{"model": "image classifier", "image_size": 24, "crop_scale_min": 1, "translate": 0.06, "norm": "batchnorm", "depths": [3, 6, 3], "kernel_size": 3, "mixing": "mixup", "batch_size": 256, "decay_fraction": 0.2, "final_lr_fraction": 0.01}
Rows from block 7 of a small image classifier, named by matrix and row number. Rows with one number belong to one channel. Each number is 50 + 15 x the weight over its row's rms, rounded and kept within 0 to 99. All counts start at 0.
After each channel's rows are labels from the 100 images, of 14848, where the channel reaches its highest value: "strongest on" is what is common among them. Only what is clearly more common there than usual is listed. The data: rendered solids tumbling over patterned floors.
# convs1: 3x3 conv (model.blocks.7.convs.1.weight, 64x64x3x3, each kernel summed), inputs 0-63
# convs2: expand pointwise conv (model.blocks.7.convs.2.weight, 256x64x1x1, transposed), outputs 0-127

convs1.61:18 39 64 34 54 35 48 84 41 60 55 36 57 43 62 66 34 59 52 72 55 56 34 62 49 65 81 38 56 48 39 48 54 43 46 38 52 35 55 57 92 78 65 59 41 33 63 70 67 72 54 31 49 56 45 82 61 38 45 24 49 56 43 36
convs2.61:26 34 46 36 35 55 62 34 32 51 38 38 81 44 73 42 54 35 29 73 19 61 77 60 51 41 63 49 62 76 37 56 51 40 40 47 26 58 77 42 36 39 54 48 24 54 33 19 46 65 70 63 33 41 47 46 39 59 51 32 52 56 47 57 54 32 67 32 47 30 48 26 47 17 41 64 45 36 52 43 22 36 42 55 68 63 48 66 34 64 48 36 91 38 56 44 59 45 57 65 63 47 52 40 63 53 73 60 36 26 40 66 39 27 49 72 82 28 38 37 74 43 52 21 53 46 65 59
strongest on: light from the left

convs1.9:27 31 39 38 45 27 27 28 26 40 63 71 32 33 55 58 57 47 56 45 52 68 46 39 58 57 47 38 47 32 38 52 24 61 51 43 29 56 71 51 31 25 46 29 37 42 59 51 85 62 39 67 64 49 58 29 64 39 64 52 42 13 46 28
convs2.9:61 17 43 53 31 53 67 54 60 55 43 50 52 45 39 71 50 60 61 38 53 27 41 43 58 26 44 38 63 22 44 70 73 60 35 56 58 62 55 48 48 40 67 55 43 45 69 36 84 38 53 42 31 48 69 21 49 62 26 64 52 49 64 77 46 28 45 69 64 46 64 92 34 67 68 33 54 64 68 47 41 53 41 30 40 52 32 46 28 34 28 25 48 24 63 62 32 51 37 41 56 55 47 35 28 28 45 43 28 50 77 42 62 39 27 22 33 44 56 57 58 18 81 32 59 48 57 82
strongest on: light from behind the scene

convs1.5:58 72 62 80 41 19 50 45 22 49 63 37 58 41 50 40 56 40 50 39 39 64 62 56 60 45 61 51 55 57 48 45 64 41 43 58 46 49 57 29 59 40 81 16 63 57 77 39 80 68 07 58 67 34 45 40 54 36 67 47 28 52 34 57
convs2.5:61 37 49 42 36 72 24 44 35 35 60 60 55 34 47 54 42 35 73 45 30 45 35 42 71 43 28 39 20 45 51 28 44 48 26 60 74 69 61 55 55 44 99 35 52 62 59 53 57 37 46 31 67 22 16 25 55 42 61 67 60 67 54 47 48 38 62 15 31 64 44 52 58 41 28 62 68 48 48 46 64 35 58 51 49 36 57 52 27 46 84 53 31 50 47 53 44 45 37 59 70 22 40 52 56 52 63 36 34 53 65 71 29 23 77 24 49 23 65 61 39 48 58 33 41 58 61 77
strongest on: light from behind the scene

convs1.22:78 43 42 43 45 61 75 26 62 82 54 34 66 64 39 75 54 83 63 59 53 47 45 55 40 33 28 56 49 59 64 78 48 60 25 55 56 56 32 42 51 33 45 45 53 50 41 48 28 60 47 68 57 60 55 36 46 73 43 28 80 78 40 34
convs2.22:28 52 45 15 59 41 28 66 43 48 54 65 50 47 21 49 60 29 57 48 44 70 55 35 32 52 36 22 32 52 46 48 37 34 48 56 57 43 37 38 81 53 48 17 41 57 58 63 17 54 44 24 74 41 48 63 60 47 60 24 15 68 53 39 46 53 57 39 76 01 54 34 43 36 37 52 61 44 36 64 64 60 46 45 34 23 74 20 77 53 56 75 42 53 37 34 56 33 59 51 51 22 52 76 36 32 62 51 67 73 54 35 37 48 27 46 37 69 20 24 52 85 27 63 64 56 41 50
strongest on: bumpy ball

convs1.17:05 65 59 42 47 56 45 31 40 59 74 50 38 74 35 45 58 68 69 63 58 69 66 67 47 40 42 53 61 38 36 60 67 40 51 53 44 33 42 45 28 54 57 24 70 44 54 65 56 79 31 35 70 83 42 16 59 36 50 49 51 56 53 56
convs2.17:41 46 43 70 31 61 26 22 43 40 70 64 44 48 39 36 46 42 56 56 15 43 53 19 60 64 25 39 43 54 37 68 26 51 73 31 54 46 43 59 59 56 63 29 56 59 36 18 76 65 64 45 38 41 22 66 65 58 55 88 52 51 30 59 39 55 61 42 50 50 49 40 55 64 44 56 72 52 64 52 30 48 52 70 34 48 57 45 35 59 60 44 56 28 37 43 32 59 32 67 14 21 65 47 50 54 57 55 24 53 39 43 23 32 56 51 54 43 82 64 53 55 74 43 54 68 46 56
strongest on: light from the right

convs1.55:64 35 28 59 52 37 60 73 55 48 40 72 53 44 60 62 47 61 49 59 55 37 21 48 62 40 69 57 47 56 25 17 45 47 46 55 68 66 75 37 67 40 41 66 54 57 58 42 30 18 14 58 60 60 37 49 66 58 59 47 47 48 10 28
convs2.55:60 62 55 73 57 68 36 56 62 37 42 60 59 21 61 48 40 56 70 50 35 66 78 30 46 46 39 52 49 35 37 72 45 34 56 57 50 52 70 50 34 51 47 38 41 45 38 77 61 64 32 61 77 51 32 42 58 53 58 41 55 52 65 60 51 68 42 33 79 28 54 51 51 11 18 42 33 35 26 49 34 44 60 35 43 37 46 51 87 78 58 59 66 69 54 53 72 53 64 32 48 60 58 55 51 40 44 28 88 47 52 36 37 43 44 61 41 53 33 37 57 59 59 69 78 45 42 68
strongest on: light from the left

convs1.15:43 42 70 42 53 59 68 56 62 47 56 29 50 94 57 41 53 41 66 46 39 54 55 66 86 61 53 57 57 51 61 47 80 45 45 81 68 49 78 53 51 57 53 67 88 51 75 51 66 55 44 47 62 66 43 53 39 57 57 62 72 84 51 46
convs2.15:53 42 31 63 49 61 45 42 38 84 64 75 63 35 32 55 41 77 38 63 38 32 49 51 37 79 48 47 49 79 70 65 60 37 56 61 61 83 22 44 46 68 43 45 77 48 49 42 60 34 47 56 32 49 43 33 66 50 72 56 64 63 63 41 49 75 74 46 53 54 64 41 34 48 41 55 40 42 51 76 46 47 79 75 36 57 72 47 43 84 42 32 62 39 68 46 47 72 38 73 49 51 65 44 77 51 26 34 57 57 35 43 27 48 75 53 41 58 64 38 76 55 45 50 50 78 40 45
strongest on: light from behind the camera; blue object

convs1.36:55 30 40 27 50 38 74 57 41 30 27 52 21 53 42 64 19 39 53 41 24 28 37 17 50 44 60 39 34 38 60 49 31 44 69 58 42 53 54 43 45 59 52 46 53 29 61 43 13 29 40 46 35 37 51 51 23 52 46 41 65 43 47 20
convs2.36:75 64 84 44 68 23 35 33 38 66 28 45 55 52 57 70 55 67 48 43 46 43 40 56 21 59 38 42 58 35 52 22 44 51 66 59 48 38 66 57 32 52 22 52 57 37 51 74 51 43 70 58 71 25 40 51 35 57 36 44 17 76 67 62 80 59 43 61 55 50 65 46 55 52 37 60 55 56 58 46 49 67 70 49 30 36 53 59 66 53 42 63 34 40 60 18 43 47 64 57 47 53 46 44 37 62 30 31 82 33 41 49 69 49 43 28 52 76 49 46 48 41 23 19 63 41 50 44
strongest on: light from the left

convs1.27:42 61 35 46 47 31 37 53 37 19 40 34 28 38 37 64 58 12 27 25 50 40 54 41 47 33 72 41 45 37 34 28 32 47 52 36 42 36 39 45 54 49 37 45 33 39 42 50 34 52 12 43 53 38 57 48 26 33 35 36 30 24 48 32
convs2.27:40 75 32 47 66 61 35 67 38 55 20 40 51 24 59 57 27 73 40 49 62 65 42 50 63 56 63 54 38 60 57 46 54 33 29 59 62 32 57 21 40 66 32 60 53 49 34 58 58 29 64 71 54 43 45 49 39 36 67 32 87 31 43 45 76 44 46 32 46 48 53 46 68 41 55 47 26 71 47 64 45 49 67 53 72 64 61 52 31 41 54 46 65 50 59 57 82 36 59 57 49 75 55 81 58 88 61 22 41 31 40 59 34 60 78 29 71 55 29 43 75 18 50 26 36 56 67 68
strongest on: light from behind the scene

convs1.41:40 26 74 67 48 36 29 54 39 48 43 58 42 26 44 49 73 39 24 58 60 44 44 44 45 52 63 75 45 42 43 47 41 58 35 36 39 64 58 43 59 55 34 35 30 69 36 54 87 56 35 73 54 65 73 50 57 40 48 24 32 14 48 21
convs2.41:34 26 60 28 33 39 51 56 58 54 57 47 52 15 41 40 69 41 77 24 45 58 38 62 64 31 72 45 45 36 58 58 88 57 41 45 77 36 61 80 68 45 58 47 35 64 75 54 43 53 45 60 63 32 42 33 36 45 59 33 45 74 65 43 23 64 44 76 91 60 44 59 64 40 45 51 35 36 36 43 52 46 44 51 52 36 30 67 47 49 68 62 70 59 46 70 49 51 56 51 72 33 52 54 34 41 44 33 61 51 56 59 63 42 68 42 53 41 26 60 53 56 56 50 65 61 76 72
strongest on: light from behind the scene

convs1.56:42 41 74 28 61 71 52 65 83 77 45 36 65 51 35 29 69 60 57 61 28 50 70 60 43 65 69 70 38 45 38 79 46 01 50 32 30 43 39 49 53 63 37 45 43 46 34 60 48 62 46 25 51 67 56 56 45 49 38 57 44 45 43 45
convs2.56:54 34 50 54 45 41 34 55 33 38 49 50 51 46 37 75 58 40 55 72 20 68 82 54 43 66 42 50 60 50 37 44 29 44 72 26 15 39 65 54 49 41 34 48 52 73 32 44 40 64 50 53 43 46 51 58 39 77 74 59 43 34 57 32 61 59 67 47 51 84 45 09 58 74 45 73 61 71 76 43 34 35 46 74 48 43 68 45 33 51 67 45 93 38 70 29 58 56 49 80 58 34 62 74 55 71 81 57 46 18 17 47 39 20 43 62 52 40 60 51 47 67 38 53 50 51 58 77
strongest on: light from the left

convs1.48:17 38 47 48 35 36 33 30 20 51 64 61 15 52 37 59 22 68 65 47 66 55 35 27 46 54 21 75 51 24 51 38 40 59 48 47 33 61 41 53 23 46 66 39 49 39 49 49 37 66 56 42 68 66 35 42 73 38 59 50 50 31 63 45
convs2.48:54 31 48 55 41 64 51 32 55 33 63 75 50 67 55 31 42 49 62 57 59 61 34 57 54 43 45 46 59 49 42 55 58 47 74 54 54 47 39 44 58 53 71 47 53 30 27 25 99 55 46 26 20 64 62 61 78 57 53 83 41 54 35 90 43 41 45 55 33 47 42 99 40 65 62 34 70 59 46 56 59 66 51 47 49 50 29 40 17 47 42 32 39 36 36 66 36 49 31 57 23 49 29 36 55 50 73 47 11 54 70 55 61 60 46 54 40 50 59 53 25 39 66 53 50 50 34 62
strongest on: light from behind the scene

convs1.14:28 42 44 42 31 50 35 27 37 31 31 49 13 46 29 44 41 35 53 38 57 09 35 27 54 53 32 49 28 27 50 46 39 48 40 43 45 39 52 43 28 38 20 36 45 43 25 33 34 27 51 44 56 39 44 48 50 36 33 55 51 28 58 33
convs2.14:35 33 41 57 56 45 48 55 44 44 57 49 42 67 43 39 48 45 65 59 69 39 34 35 46 47 46 54 60 59 79 55 87 54 39 53 37 23 10 46 48 47 58 77 52 57 67 26 71 56 45 77 26 57 88 67 61 37 44 67 55 66 55 37 29 54 58 76 56 34 53 54 39 61 56 41 63 31 72 63 58 61 51 38 58 58 41 57 10 45 53 64 47 49 44 61 56 52 47 50 48 20 36 30 46 45 64 41 14 17 55 34 50 54 58 66 56 62 39 35 54 32 71 58 13 82 45 26
strongest on: light from the right

convs1.32:36 25 28 47 36 21 38 39 13 49 27 64 34 55 44 59 32 49 42 57 39 17 23 44 49 64 67 29 49 32 30 56 37 46 55 61 32 28 48 48 53 44 44 36 52 38 54 42 47 35 37 55 47 35 66 76 49 32 38 35 54 35 49 18
convs2.32:41 28 30 46 50 46 57 50 24 56 50 16 54 22 45 62 45 46 21 61 55 60 12 38 70 63 58 54 35 50 61 33 44 46 47 53 56 30 50 15 44 51 44 37 47 43 30 46 50 52 68 71 43 32 47 36 28 65 35 38 60 53 31 30 64 46 63 22 39 65 32 50 62 65 61 59 61 67 61 56 41 56 48 36 76 57 48 51 34 55 39 38 50 50 41 63 59 41 26 41 34 70 41 54 50 83 65 41 48 08 21 77 38 42 62 46 68 72 47 42 49 28 40 48 49 55 58 66
strongest on: light from behind the scene

convs1.19:54 56 34 38 50 16 37 69 49 49 46 47 40 36 34 35 35 46 36 36 50 37 31 32 30 42 50 56 43 49 20 66 30 41 48 26 25 46 22 48 46 42 41 59 29 45 18 56 19 38 30 37 48 37 58 57 33 34 23 51 47 37 29 51
convs2.19:43 76 43 65 66 53 61 65 25 57 43 68 08 31 53 36 20 55 44 50 38 40 37 58 71 54 52 57 46 48 71 56 50 42 52 44 58 38 35 26 54 70 31 46 51 55 26 40 50 44 45 62 44 71 62 63 49 43 64 66 61 51 59 59 53 42 63 31 43 64 46 52 66 53 56 23 48 65 31 53 51 65 65 57 77 65 62 64 26 43 62 54 65 44 42 32 75 44 36 73 31 60 31 70 62 85 74 52 39 23 38 73 49 49 80 60 62 48 65 58 51 47 34 72 32 74 64 65
strongest on: light from behind the scene

convs1.12:51 46 72 28 56 45 74 51 57 38 56 27 30 79 39 71 37 37 64 27 50 27 56 17 74 46 30 56 43 56 52 55 69 65 32 68 59 67 64 48 59 37 52 73 64 34 60 44 36 50 37 56 40 49 45 58 31 65 55 49 75 78 49 27
convs2.12:75 59 37 71 57 65 23 45 35 49 64 81 49 48 27 39 42 62 59 61 58 64 62 38 23 80 41 60 38 61 45 32 40 41 75 65 50 63 17 45 74 43 38 43 66 40 52 70 51 56 34 51 42 36 24 62 76 38 66 41 67 45 68 75 56 69 42 38 48 34 49 45 36 50 46 22 38 57 31 69 40 59 68 56 37 52 64 31 61 54 14 35 50 38 65 67 57 64 33 65 42 48 33 78 65 35 43 31 62 44 65 35 38 40 50 68 42 57 36 18 57 69 44 33 52 61 24 22
strongest on: light from behind the camera; blue object; teal object

convs1.53:48 30 37 34 44 61 43 42 70 34 39 50 23 61 66 48 47 39 47 32 30 39 42 46 54 42 39 36 40 21 36 32 46 27 78 48 53 39 54 45 23 50 34 63 48 42 51 44 32 32 15 45 22 43 26 33 18 45 35 48 45 29 32 46
convs2.53:69 61 65 58 47 42 25 33 46 78 23 57 37 33 18 54 47 62 70 31 53 71 50 21 30 46 24 41 35 34 56 47 34 32 91 55 70 38 56 54 50 45 27 27 41 33 32 64 43 46 81 46 65 45 39 69 48 45 60 47 38 42 67 74 60 52 41 34 73 60 56 49 58 45 28 57 34 53 46 28 39 55 70 56 39 32 72 34 52 54 63 60 43 52 37 50 49 20 41 79 51 50 45 75 31 54 26 48 64 39 48 44 41 47 41 36 41 57 53 63 62 68 30 26 64 48 53 21
strongest on: light from the left